Weights of a small image captioner: trained on made-up ball-and-stick molecule models.
Rows from block 7 of the image encoder of a small image captioner, named by matrix and row number. Rows with one number belong to one neuron. Each number is 128 + 24 x the weight over its row's rms, rounded and kept within 0 to 255. All counts start at 0. After the name is the row's rms in percent of the matrix's.
After each neuron's rows are labels from the 100 images, of 14848, where the neuron reaches its highest value: "strongest on" is what is common among them. Only what is clearly more common there than usual is listed. The data: made-up ball-and-stick molecule models. In brackets: how many of the 100.
# fc1: MLP up (encoder.blocks.7.mlp.fc1.weight, 512x128), inputs 64-127
# fc2: MLP down (encoder.blocks.7.mlp.fc2.weight, 128x512, transposed), outputs 64-127

fc1.355 099 [128 111 113 128 153 128 128 128 128  82 187 159 128 128 128 128 128  94 158 170 128 104 100 128 128  72 128 128 128 128  95 108 128  82 141 105 128 107 128 113 128 128 151 128 128  79 158 128 128 128 178 128 152 113 162 105 128 160  99 145 115 171  65 105]
fc2.355 086 [172 187 128  78  55 128  95 176 170 128 128 128 156 101 128 128 163 128 128 144 153 148 128 154 107 128 128 115  97 128 128 152 128 128 128 128 128 112 128 114  97 107 190 110 128 128 140 128  50 128 159 128 128 188 128 128 128 159 105 128 128 128 100 128]
strongest on: purple ball (96); space-filling (70)

fc1.138 083 [ 87 152  83 141 167 128 128 104 145 128 128 128  59 149 128 128 170 128 128 103 101 128 128 128 117 165  93 128 128 128  92 128 128 128  91 110 128 128 146 128 128 128 110 128 128  87 150 128  60 128 128 128 116 128 182 128 128 128 128 128 108  92 190 159]
fc2.138 080 [176 184 128  34 128 128 128 128 128 128 160 128 160 156 128 128 128 128 128 128 147 128 153 128 128 109 157  65  92 128 128 114 166 128 128 148 182 128 128 116 128 128 128 128 128 128 154 128 128 103  89 128 156 128 128 108 140 110 147 128 128 106 128 128]
strongest on: orange ball (59)

fc1.379 106 [ 98 150 128 110  71  98 170 148 128 139 128 158 103 128 128 128 128 128 105 128 128 163 128 102 128 128  96 128 128 128 128 128 128 128 128 128 128 128 128 128 170 128 150 128 151 155 128 128 111 153 128 128 128 128 102 143 109 128  81 162 142 128 128 107]
fc2.379 088 [128  63 107 162 128 128 128 128 128 128 128 128 128 128 128 128 128 128 109 128 128 128 108 105 128 154 128 185 128 159 128 128 128 128 153 128 128 128 128 128  94 145  83 128 128 128 157 128 176 114 128 128 128  55 128 146 128 128 128 128 128 128 164 128]
strongest on: branched (82); space-filling (63)

fc1.375 072 [128 128 128 128 128 128 128  97 148  95 128  59 108 128 151 128 128 128 107 128 156 128 108 128  99 128  55 128 156 128 107 128 128 128 128 128 128 110 128 168 128 106 128  93 128 109 163 169 128 128 128 105  84 128 154 128  92 164 128 128 128  80 182 128]
fc2.375 062 [128 128 143 128 105 107 128  72 128 109 128 152 128 155 128 128 128 113 154 128 177 102 128 111 155 110 172  89 128 152 128 103 152 128 128 128 128 173 128 161 128 128 128 155 128 128 128 128 154  76  80 128 128 106 151  93 164  75 164 128 128 128 158 128]
strongest on: purple ball (55)

fc1.427 092 [107 128  96 128 140 128 128  86 148 128 115 103 110 160 100 159 128 128 128 160 170 128 128 108  80 128 110 128 128 128 128 128 128  91  96 128  95 128  95 144 173 128 128 128 128 128 148 183 128 115 112  89 128 128 128 128 128 128 128 128 128 128 184 156]
fc2.427 079 [145 128 143  97 128 128 110  74 128 111 171 162 141 153 128 115 128 128 162 100 169  80 128 128 157 100 169 128 117 157 128 110 128 128 128 110 128 155 128 144 128 128 128 160 128 128 128 128 152  92  73 128 128  84 128 104 166 128 165 128 106  94 147 128]
strongest on: blue ball (98); space-filling (87)

fc1.163 122 [128 117 167 149 112 128 128 128 128 138 112 152 158 115 168 149  82 153 114 146 111 128 103 128 128  90 163 128 150 128 128 128 128 180 155 128 128 128 183 128 167 107 128 128 142 175 148 128 110 151 100 164 128 138 116 116 169 128 100 148 147 158  71 128]
fc2.163 116 [159 219 111  76  86 128 128 128 128 137  75 115  87  81  95 139 151 128 128 110 128 161 118 142 103 128  91 128 128  93 128 144 128 128  93 146  97 128 128 128 128 138 128 119 128 136 128 128 156 128 103  81 128 174 128 148 102 128 114  86 128 128  85 128]
strongest on: blue ball (100); space-filling (92); dark backdrop (86)

fc1.93 072 [104 158  97  87 107 128 163 128 155 128 128 105 180 166 128 128  90 128 128 128 165 128 128 128  76 128 128 106 110 128 128 128 128 128 128 128 128 111  97 128 175  81 167  95 156 151  68 128 128 174 128 128 108 164 128 151  87 128 128  99 105 128 128 128]
fc2.93 062 [173 117 128 128  87 128 128 128 128 169 128 128 153 165 128 128 128 128 103 151 179 158 143  90 128 128 128 128  98 153 128 128 128 128  85 151 182 164 128 128 146 128 117 128 128 128 166 128  85  66 128 128 128 111 170 128 128 128 128 128 166 128 128 128]
strongest on: space-filling (99)

fc1.31 091 [128 128 116 147 199 154 114 128 103 128 158 145  63 128 128  97 191 112 128 128 128 159 116 111  77 173 128 128 128 128 128 148 128  69  83 100 128 128 128 128 128 152 128 128 128  81 144 128 128 128 165  99 128 128 128 128 160 128 128 128 113  78 169 128]
fc2.31 076 [170 128 128  63  85 128  95 128 115 128 167 128 188 140 148  90 162 128 144 128 128 128 150 128 145 100 179  92 100  99 128 128 128 128 128 145 163 128 128 128  86 105 128 128 128 128 148 128 156  85 128 128 128 128 128 105 155 102 151 128 128  88 128 128]
strongest on: dark backdrop (87); orange ball (63)

fc1.133 149 [157 120 104 146 148 139 128  94 203 128 149 128 106 128 147 128  94  90 172 178 108 113  97 150 128  75 113 128 128 128  89 110 128 110 173 141 105 128 164 128 128 147 128  99 157 128 128 128 149 128 147 146 148 128 147 114 128 128 128 128 137 158 101 115]
fc2.133 135 [169 203 128  81  73 128 119 178 147 141 128 106 138 101 128 128 151 128 118 144 128 162 128 149 118 134 128 103 117  93 128 146 108 128  95 143 128 111 141 128 118 128 188 108 128 128 140 128  75 105 146 128 156 187 161 128 117 108 107 128 128 116  78 144]
strongest on: purple ball (98)

fc1.411 100 [128 111 128 154 128 192 114  89 128 128 128  93 128 128 128 128 128 109 128 128 128 105 128 128 183 128 128 128 128  93 128 128 139 128 128 128  87 128 128 128  45 147 128  91 128  80 128 128 128 147 128 128 128 128 158 128  79 164 152 178 139 128 128 128]
fc2.411 097 [128 128 147 114 169 128 119 128 142 128 149 128 128 168 128 128 145 113 143 128 128 138 128 148 128 128 128  94 100 156 128 140 110 128 128 128 160 118 128 128 128 128 145 128 128 128 128 128  65 128 128 128 128 166 128 118 128 112 128 101 100 128 116 128]
strongest on: dark backdrop (99); space-filling (67)

fc1.29 119 [128 150 128 107 128 128 128 128 128 128 176 128 104 176 128 107 146 128 128 128 128 128 128 128 150 156 128 119 128 177 128 128 110 152 128 102 128 148 118  87 180 113 143 128 119 128  92 128 154 128 128 128 141 128 141 128 128  77 110 128 128  93 128 107]
fc2.29 188 [145 150 128 122 128 105 153 153 128 141 128 105 153 157 145 170 105 108 106 152 142 128 153 111 144  97 128 128 103 102 107 104 144 112 128 152 156  93 128  98 147 151 104 103  98 143 160 128 100 172 155 128 149 153 128 151 104 179  96 140 157 147 121 128]
strongest on: space-filling (100); dark backdrop (96); balls: three (30); balls: four (28)

fc1.434 103 [155 128 114 128 128 152 128 128 114 140 159 128 103 157  91 128 128 128 128 128 128 149 128 128 128 128 128 128 128 128 114 128 128  68 156 111 128 109  93 152 128 149 128 150 114  86 155 167 180 156 179  80 142  99 176 128 128 141 109 166 140 128  90 139]
fc2.434 092 [161 128 156  93 115 128  76 142 160 106 186 128 164 151 154 128 128 128 154 145 143 143 110 128 128 150 164 128  76 151 155 148 113 128  98 128 128 113 128 128  96  92 128 128 128 128 128 128 104 103 165 164 128 162 128 128 167 116 128 128 128 128 109 128]
strongest on: green ball (93)

fc1.30 075 [128 163  75  67  60  99 128 110 128 128 108 128  88 128 128 128 128 128 128 156 157 128 128 128 100 128 128 115 149 128 128 128 164 128 128 128 128 128 128 128 162  98 149 103 174 128 128 144 128 128 191 128 128 163 128 128 128 165 128 128 128 128 128  99]
fc2.30 062 [128  70 109 128 104 128 128 128 128 169 128 128 155 152 172 128  87 128  98 154 160 128 128  79 148 128 168  91 109 128 106 105 214 128 128 128 128 128 128 128 128 150  88 128 112 128 178 128 128 128 161 128 128 105 170 128 128 164 128 145 160 128 178 155]
strongest on: green ball (81); space-filling (73)

fc1.156 104 [136 128 103 102 152 166 128 128 128  99 171 128 114 106 128 128 128  84 165 154 117 128 128 128 142  94 128 128 128 128  88 128 128  83 159 128 128 128 151 128 128 173 145 155 128 103 163 156 154 128 197  91 162 128 201 102 128 153 111 159 128 128 107 144]
fc2.156 086 [177 128 148 107  96 128  93 173 158 103 167 128 148 128 160 128 128 128 144 141 128 137 128 128 128 128 144  90  80 128 139 154 128 128 128 112 128 104 128 128 113 104 144 116 141 128 142 128  53 117 164 176 161 161 164 128 141 128 128 128 128 128 116 128]
strongest on: purple ball (63)

fc1.486 090 [ 88 141 128 128 182 128 100 146 128 108 128 114 154 142 128  84 128 108 144 128 143 103 128 128 166 128  95 128 147 108 128  87 128 100 151 128 111  97 148 128 128 158 128 128 128 128 128 128 128 128 128 128 150 107 180 102 149 146 104 183 128 152  97 128]
fc2.486 096 [147 128 128 128  68 128  80 139 175  99 150 128 128 102 128 112 166 128 128 142 145 164 104 154  85 173 128 128 128 148 162 165 128 128  98 128 104 154 128 151  95 108 152 153 168 128  90 128  90  86 128 113 128 116 128 128 156 106 128 113 108 128  97 128]
strongest on: balls: twelve (26)

fc1.409 100 [128 128 128 128 128 128 101 173  84 156  97 128 128 110 157 150 107 128  84 160 128 128 128 128 170 128 160 128 146 113 128 128 128 167 128 128 128 153 171 128 164 128 128 128 128 157 177 111 111 146 128 166 128 128 101 146 153 128 111 186 128 175  74 128]
fc2.409 109 [156 152  97 145  95 111 128 169 128 128 104 105  98 128 107 156 128 128  96 173 153 193 118 103  93 162 115 128 109 152 128 128 128 128  63 159 110 108 128 103 102 148 118 108 128 128 128 128 128 119 128  79 142 128 111 168  98 128  89  90 143 164  73 128]
strongest on: yellow ball (83); space-filling (79)

fc1.380 070 [ 98 128 128 128 155 104 161 189  66  92 128 113  85 128 128 102 107 128  92 179 128 176 128 128 128  91  99  98 128 128 128 128 128 128 154 128 128 128 128 128 128 128 128 128 128 128 128 128 128 175 168 128 128 128 128 128 128 150  94 181 128 175  49 101]
fc2.380 061 [181 128 128  93  54 128 128 170 142 171 128 128 128 128 128 128 128 128  93 153 163 161 128  88 128 128 128 128  75 128 128 128 128 128  82 128 128 128 128  98  94 128 128 128 102 128 176 128  84 100 128 128 128 128 128 162 128 128  92 128 164 128  89 128]
strongest on: yellow ball (73); purple ball (72); space-filling (70)

fc1.16 119 [140 128 128 163 128 128 128 128 183 146 115 128 172  88 128 128  96 108 128 128  81 128 128 184 128  70 128 128 143 128 128  98 128 128 128 152 128 128 128 160 128 201 115  90 173 128 128 128 106  86 128 128 128 111 118 162 104 108 128 128 163 166 107 151]
fc2.16 112 [144 180 113 103 152 128 128 170 128 110 104 110 128  77 128 144 138 128 128 141  94 153 120 156 113 128 110  90 150  77 138 145 128 128 100 128  86  84 128 117  90 128 182  99 128 128 140 128 128 160 148 128 143 181  85 148 101 140 114 100 128 128  85 128]
strongest on: balls and sticks (68); balls: four (27)

fc1.120 125 [128 111 100 152 128 128 151 128 159 128 111  98 128 119 128 156 116 138 128  83  62 145 128 163 128  65 128 128 152 128 116 109 128 110 104 128 128 128 128 155 128 172 128  86 170 128 145 128 105  70 154 138 106 128 106 162  96  70 145 118 148 150 128 152]
fc2.120 114 [128 184 128  91 189 128 128 143 128 113 113 128 140  87 128 144 128 128 140 128  88 128 128 153 128 111 110  94 153  87 128 138 134 128 128 128  85 110 110 128  94 118 181 112 128 128 147 128 128 162 128 128 138 181  94 128 113 128 128 107 112 149 107 128]
strongest on: balls and sticks (65)

fc1.323 085 [103 128 128 110 107 105 128 153  53 128 128 128 128 128 128 142 114 164 104 159 128 128 128 128 128 110 128  91 128 128 159 142 128 155 165  77 160 128 128 110 128 128 128 128 154 143 147 128 128 156 141 128 168 142  96 110 155 128  77 166 128 160  67 105]
fc2.323 096 [149 139  96 116  88 128 128 160 128 167 116  92 128 128 128 128 128 128  92 170 168 164 128  88 128 128 128  98  99 128 109 109 196 128  97 159 128  82 128  92 104 153 128  91  96 128 158 128 107 128 159 128 160 128 108 172 106 160  84 128 175 151  93 156]
strongest on: yellow ball (92); dark backdrop (78); space-filling (61)

fc1.313 094 [145 128  91 128 128 128 153 128 146 128 141 128 154 128 135 128 128 128 128 128 205 128  87 128 128  91 112 128  96 106 128 128 128 128 128 128 128 108 148 174 128 128 128 128 128 128  95 128 128 165 128 128 109  85 128 128 128 128 110 140 128 128 128 128]
fc2.313 078 [128 128 128 128 128 128 128 128 142 115  92 128 140 166 128 128 128 128 128 128 163 128 128 128 128 113 128 228 110 158 128 128 128 128 128 128 128 155 128 128 157 128  76 128 128 128 140 128 110 100 128 128 114  71 128 128 143 128 128 174 128 128 128 128]
strongest on: dark backdrop (95); space-filling (89)

fc1.425 103 [ 40 128 128 100 128 112 128  84 169 128  88 147 104 128 157 146 128 139 128 128 149 153 113 144 128 128 128 128 128 128 146 128 128 156 110 151  88 104 144 160 163  89 128 104 128 128 128 142 128 176 108 128 110 165 128  89 128 146 128 153 163 105 128 128]
fc2.425 094 [154 128 128 128 108 128 128  66 119 139 109 161 128 128  97 109 155 128 143  84 144 105 128 128 128 111 128 128 153 156 119 128 128 128 128 128 166 162 128 145 128 128 128 151 128 128 128 128 158  70  55  98 105 103 187 107 128 103 160  85 128 100 164 128]
strongest on: purple ball (57); balls: twelve (27)

fc1.193 071 [110 128 108  95  93  78 113 104 156 151 107 128 128 128 128 128  55 150 148 128  74 128  84 128  90 128 128 128 109 128 128 128 128 128 128 128 166 109  86 128 172  75 128  98 191 128 107 128 128 179 108 128 128 175 128 128 128 176 113 102 128 128 128 104]
fc2.193 068 [149 128 103 128  82 128 146 128 105 179 128 128 179 161 128 128 128 128 105 128 167 128 156  83 128  98 163 169 128 128 116 100 128 128 128 152 168 128 128 102 128 143  94 128 113 128 145 128 128 128 111 128 128 116 179 141 128 128 128 128 178  91 128 128]
strongest on: balls: four (26)

fc1.466 115 [128 106 109 128 117 112 128 128 128 128 113  91 128 105 143 128 128 109 128 110  85 128  98 193 128  92 128 128 155 128 128  77 128 128  95 181 128 145 128 163 128 203 128  78 128 103 128 128  91  70 128 128 128 128 113 170 128  94 146 108 163 128 146 128]
fc2.466 106 [128 182 128  88 172 128 141 139 115 128 128 128 156  98 142 142 113 128 128 128 101 117 140 148 128  97 128 110 149  73 128 128 111 128 128 139 119 104 128 128 106 128 174 104 128 128 145 128 128 166 128 128 128 176 106 128 116 148 128 128 128 145 119 128]
strongest on: space-filling (60)

fc1.26 092 [153 128  85 128 128 158  87 128 128 106 193 128  60 146 128 128 146  95 128 128 159 128  98 142 128 128 128 128 101 128 128  98 128  76 150 128 128 128 128 128 141 128 128 128 128  92 128 157 169 128 172 104 128 128 203 149  99 128 166 143 128 128 110 128]
fc2.26 068 [212 128 128  84  61 128  96 167 128 128 170 128 186 128 159 128 153 128 128 128 128 128 128 148 128 128 128 128  77 128 128 147  81 128 128 128 154 128 128 128 128  97 128 107 128 128 128 128  44  78 128 149 128 170 128 128 128 154 128 128 128 128 128 128]
strongest on: dark backdrop (88); green ball (72); space-filling (70)

fc1.275 133 [128 106 128 128 149 128 154 108 181 128 156 172 111 118  85 128 189  83 128 156 119 114 106 104 128 115 178 128 109 128 108 118 128 108 128 128 110 128  67 128 128 169 128 128 156 107 162 128 172  93 158 128 158 128 119  95 128 112  92 128 128 154  88 142]
fc2.275 107 [114 156 128 128  95 102 103 169 128  96 128 106 161  83 128 128 144 128 128 148 112 148 111 151 119 128 128  78 128  84 134 128 156 128 147 142  56 109 128 113  79 114 176 102 128 128 104 128 128 128 173 153 154 128  70 138 128 153 107 128 128 110 105 128]
strongest on: purple ball (96)

fc1.261 090 [152 128 191 151 146 128 175 128  87 128 156 128 152 128 143 128 172 128  87 166 163 128 143 128 128 128 128 128 128 128 128 128 128 145 153 128 162 153 128  70 163 128 128 128  83 128 128 128 159 128 128 128 128  88  84  96 128 107 128 144 154 150 128 128]
fc2.261 102 [128 128 123 128 150 146 128 128 128 128 128 128 128 144 128 152 117 128 128 128 148 128 128 128 105 128 115 200 128 128 128 128  64 128 128 128 146 113 128 109 165 128 107 110 108 128 155 128  83 165 164 128  99 187 128 140 119 199 109 128 147 128 128 128]
strongest on: dark backdrop (99); space-filling (87)

fc1.398 098 [128 103 128 163 128  91 128  61 128 128 102 128 128 111 143 162 101 148 128 128 128 149 128 140 145 128 149 136 128 128 128 128 128 147 128 128  99 102 154 128 128 128 128 152 128 175 128 128 128 188 110 172 128 115 159  87 128 143 143 128 103 128 151 128]
fc2.398 080 [146 128 128 103 128 128 147  78 106 160 118 152  98 156 110 128 105 128 128 105 177 128 128 110 145 113 128 198 128 152 128 106 128 128 128 128 141 173 128 142 168 143 109 148 128 128 128 128 128 128  85 100  92 157 128 128 128 128 145 101 128 128 128 128]
strongest on: green ball (81); dark backdrop (79)

fc1.307 088 [128 128 103 104 128 114 128  81 146 128 104 128 128 128 128 103 113 149 167 128 128 114 128 128 111 128 128 128 112 128 128 148 151 128 128 128 128  96 128  91 147  87 128 102 154 128 128 128 128 177  93 152 151 166 180  85 128 128 116 147 128  84 158 145]
fc2.307 084 [164 128 128 103 101 128 136  91 128 152 128 128 154 146 128 128 128 128 128 128 177 128 146 108 154  83 128 128 128 128 113 113 192 128 135 145 164 163 128 128 128 128 128 128 128 128 141 128 109 102  89 128 128 128 197 128 128 128 128 128 148 128 144 128]
strongest on: balls: three (27)

fc1.496 100 [ 88 128 128  90 128 128 128 128 128 128  91 128 128 128 157 162 128 151 100 128 128 128 128 128 128 145 128 146 128 159 128 128 128 141 100 128 106 128 151 145 184 128 128 158 128 172 110 158 128 128 128 128 104  96 128 116 128 128 138 160 128 128 162 162]
fc2.496 094 [128 128 128 128 128 128 128  86 128  98 120 155  91  87  98 128 128 128 128 108 103 128 106 128 128 128 128 191 169 158 128 128  57 128 128 103 111 160 128 170 128 128 128 173 161 128  98 128 192 100  96  96 128  74 157 128 145 107 149 128 103 128 128 128]
strongest on: balls: twelve (30); balls: ten (26)

fc1.390 088 [128 128 128 128 142 163 113  88 128 148 159 111  89 128 104 151 128 128 128 128 128 128 128 128  96 171  87 128 128 156 128 142 128  62 128 128  88 113  81 149 128 104 128 128 105  84 164 174 128 102 162  91 128 128 165 128 128 128 128 149 128  91 161 143]
fc2.390 066 [146  94 128  87 123 128  94  81  95 128 186 128 176 155 171 128 128 128 171 128 128  72 144 128 165  96 172 128 101 128 128 100 128 128 149 128 145 128 128 128  79 100 128 128 128 128 128 128 144  94 128 128 128 106 128  99 176 109 170 154 128 109 146 128]
strongest on: blue ball (100); space-filling (85)

fc1.107 105 [ 84 153  81 128 145 128 175 128  95 128 110  88 128 159 128  99 171 148  95 128 147 173  82 128  85 128  95  95 128 128 102 156 128 128 128 148 117 128 128 153 155 117 158 128 128 128 128 128  87 128 128  81 128 128 128 163  91 159 128 128 128 112 128 144]
fc2.107 078 [128 128 149 128 128  91 128 128 153 128 128 144 128 140 104 128 149 128 128 128 145 148 128 128 107 128 128  27 111 158 128 128 233 128 104 128 128 161 128 159 128 128 128 154 147 128 128 128 128  86 128 128 128  60 128 108 151  67 148 128 128 119 128 128]
strongest on: branched (84); balls: twelve (29)

fc1.279 075 [128 128  64 128 157 128 128 128 128 128 128 128 128 128 128 100 128 128 103 128 128 161 128 128  70 128  77  84  88 128 128 169 101 117  74 105 151 128  81 166 170  99 128 128 103 128 128 128 102 128 128  89 128  96 157 128 128 153 128 143 128 128 178 128]
fc2.279 067 [128 128 142 100 128 128 128 128 128 128 136 128 159 176 128 128 128 128 128 128 167 128 158 128 128 106 155  48  87 149 128 106 208 128 128 128 128 163 128 128 128 128 110 144 128 128 159 128 158  64  94 101 128  64 128 128 158  84 128 151 128 128 128 128]
strongest on: blue ball (98)

fc1.308 097 [ 95 114 151 128 128 128 128 128 128 128 102 128 152 128 192  89 128 128 128 128 128  75 128 128 168 105 128 128 128 128 114 103 146 168 154 128 112 105 166 128 128 128 109 141 128 128 128 128 102 128 128 164 128 128 128 106 128 156 128 149 161 174  92 128]
fc2.308 090 [128 146 128 128  97 128 110 128 169 109  99 117  88  84  88 128 148 128 114 152 128 172 102 128  74 185 104 101 128 153 149 157 128 114  85 128  96 154 128 152 104 128 145 151 153 128 112 128 128 100 128  82 128 128 128 128 128  96 114 128 128 144  92 128]
strongest on: blue ball (99); space-filling (97); dark backdrop (83)

fc1.10 103 [115 116 128 128 128 109 128 175 128  98  76 128 128 128 158 128 128 128 128 150 128  94 128 128 128  95 128 128 147 128 128 128 128 157 170 128 116 128 161 142 128 128 128 128 128 142 161 128 128 156  96 128 128 128 118 128 159 153 108 177 128 183  62 128]
fc2.10 098 [170 169 117 105  82 128 128 156 148 128 112 104  92 105 105 145 146 128 105 167 155 189 128 128  91 161 110 108 128 128 128 128 142 128  63 147 111 128 128 128  97 128 157 128 128 128 128 128 101 104 143  91 128 152 119 152 116 128 100  78 139 154  60 128]
strongest on: blue ball (100); space-filling (92); yellow ball (71)

fc1.414 084 [151  93 109 128 152 128 111 155 128 102 176 128  62 128 128 128 128 105 128 128 128 128 128 128 128 128 128 128 128 128 128  99 128  84 176 128 128 128 128 128 159 128 128 128 161  72 163 128 162 162 182 105 128  98 176  99 155 173 101 159 128 178  48 128]
fc2.414 074 [162 128 128 128  59 128  94 173 162 128 171 108 168 148 167 128 128 128 115 168 152 145 128 128 128 128 157 128  75 128 128 143 128 128 128 142 128  98 128 109  89 128 128 107 128 128 147 128  45 128 168 128 162 171 118 139 128 128 105 128 128 128 116 128]
strongest on: purple ball (64); balls and sticks (61)

fc1.229 095 [156 104 183 151 173 128 152 128 128 128 144 128 128 109 110 128 136 128 128 146 128 128 147 128 128 128 128 128 128 128 128 128 151 145 128  93 128 144 128  77 167 137 128 128 111 128  85  95 186 128 128 128 128  97 128 111 156 101 128 145 128 168  99 128]
fc2.229 092 [142 128 128 128 128 128 128 128 128 128 128 128 128 154 128 128 128 128 116 143 182 152 151 113 128 102 128 181  98 115 113 145  94 128 156 154 147 119 128 104 165 138  89 102 109 128 146 128  58 128 128 128 142 171 189 139 113 128 112 128 150 128 128 128]
strongest on: dark backdrop (99); balls: six (27)

fc1.356 075 [128 128 128 128 103 128 128 181 128 167 128 128 140 128 128 128 117 128 128 161 171 128 128  83 128 128 128 103 128 128 160 128  90 128 142 128 128 154  84 170 128  94 171 128 173 128 128  98 128 187 177 128 108 148  94 173 128 128  90 135 128 148  98 128]
fc2.356 056 [128  83 128 159 119 128 128 128 128 167 128 128 143 167 128 128 102 128 106 143 167 128 128 128  90 165 128 128 105 195 128 128 128 128 128 128 139 168 128 111 103 128  70 128 128 128 128 128 128  99 128  96  91  69 128 128 128 128 128 128 144 128 128 128]
strongest on: green ball (83); yellow ball (76)

fc1.281 069 [128 128 128 101 128 128 128 128 128 128 128 128 128 128 128 145 100 128  86 149 128 107 128  93 128  89  89 128 128 167 128 128 128 159 199 128 128 128 128  97 128  92 128 128 165 162 152 128 128 184 128 145 128 166  93 128 149 168  74 128 128 160  89 128]
fc2.281 078 [171 145  86 128  87 128 154 146  94 165 103 128 128 128 128 128 128 128 109 128 175 128 128  99 128 128 128 128 103 128  98 128 179 128 103 166 128 128 108  69 128 147 128  97  89 128 148 128  80 112 128 107 128 162 128 167  99 178 101 128 163 109 109 128]
strongest on: space-filling (98); dark backdrop (84); yellow ball (72); balls: three (26)

fc1.490 137 [154 128 105 128 128 128 128 112 128 108 128 128 150 113 128 148 113 128 128 128 144  87 105 112 135 128 128 128 167 102  97 128 154 128 128 110 128 109 128 128 128 136 128 128 113 112  82 151 128 107 128  89 128  91 128 128 150 112 180 109 128 128 128 162]
fc2.490 158 [ 70 128 145 173 186 128 141 128 135 109  90 146 128 128 128 128 128 128 138 115 119 120 128 134 145 113 115 128 128 128 128 128 159 128 167 113 100 128 128 139 145 128 107 128 128 128 128 128 128 140 151 157 128 102 128 128 128 136 128 204 121 128 138 128]
strongest on: dark backdrop (89); space-filling (73)

fc1.116 095 [128 128 128 128 189 128 128  91 128 128  94 146  71 128  90 142 189 128 128 117 128 128 128  95  72 166 102 106 106 128 128 153  90  76 111 103 128 128  80 128 128 128 128 128 110  95 171 161 128 128 158  80 147 108 185 128 173 128 128 128 128  90 156 128]
fc2.116 092 [128 128 128  93 109 128  91 128 128 128 175 128 191 168 163  97 128 145 162 128 169 128 128 128 148 104 186 117  91 128 128 119 152 128 128 128 128 160 128 113 128 102 128 128 128 128 142 128 128 108 128 165 140 128 128 102 174 138 153 153 128  96 128 128]
strongest on: blue ball (100); space-filling (61)

fc1.410 085 [ 85 199  86  79  51 128 100 128 146 128 128 128 143 159 128 146  98 128 128 101 128 128 109  94 107 105 158 171 151 110  97 128 128 128 128 142 128 113 128 128 128 128 170 105 160 147 128 128  96 147 149 151 128 150 128 128  92 128 128 152 128 128 128 115]
fc2.410 072 [128  75 102 147 128 128 128 128 110 128 128 128 182 154 148 128 128 150 128 128 168 128 128 104 141 110 162  93 128 152 113 110 215 152 185 145 128 128 128 105 128 141  64 128 128 128 151 128  76 128 128 170 128  92 173 144 128 171 113 175 148 128 186 128]
strongest on: space-filling (96)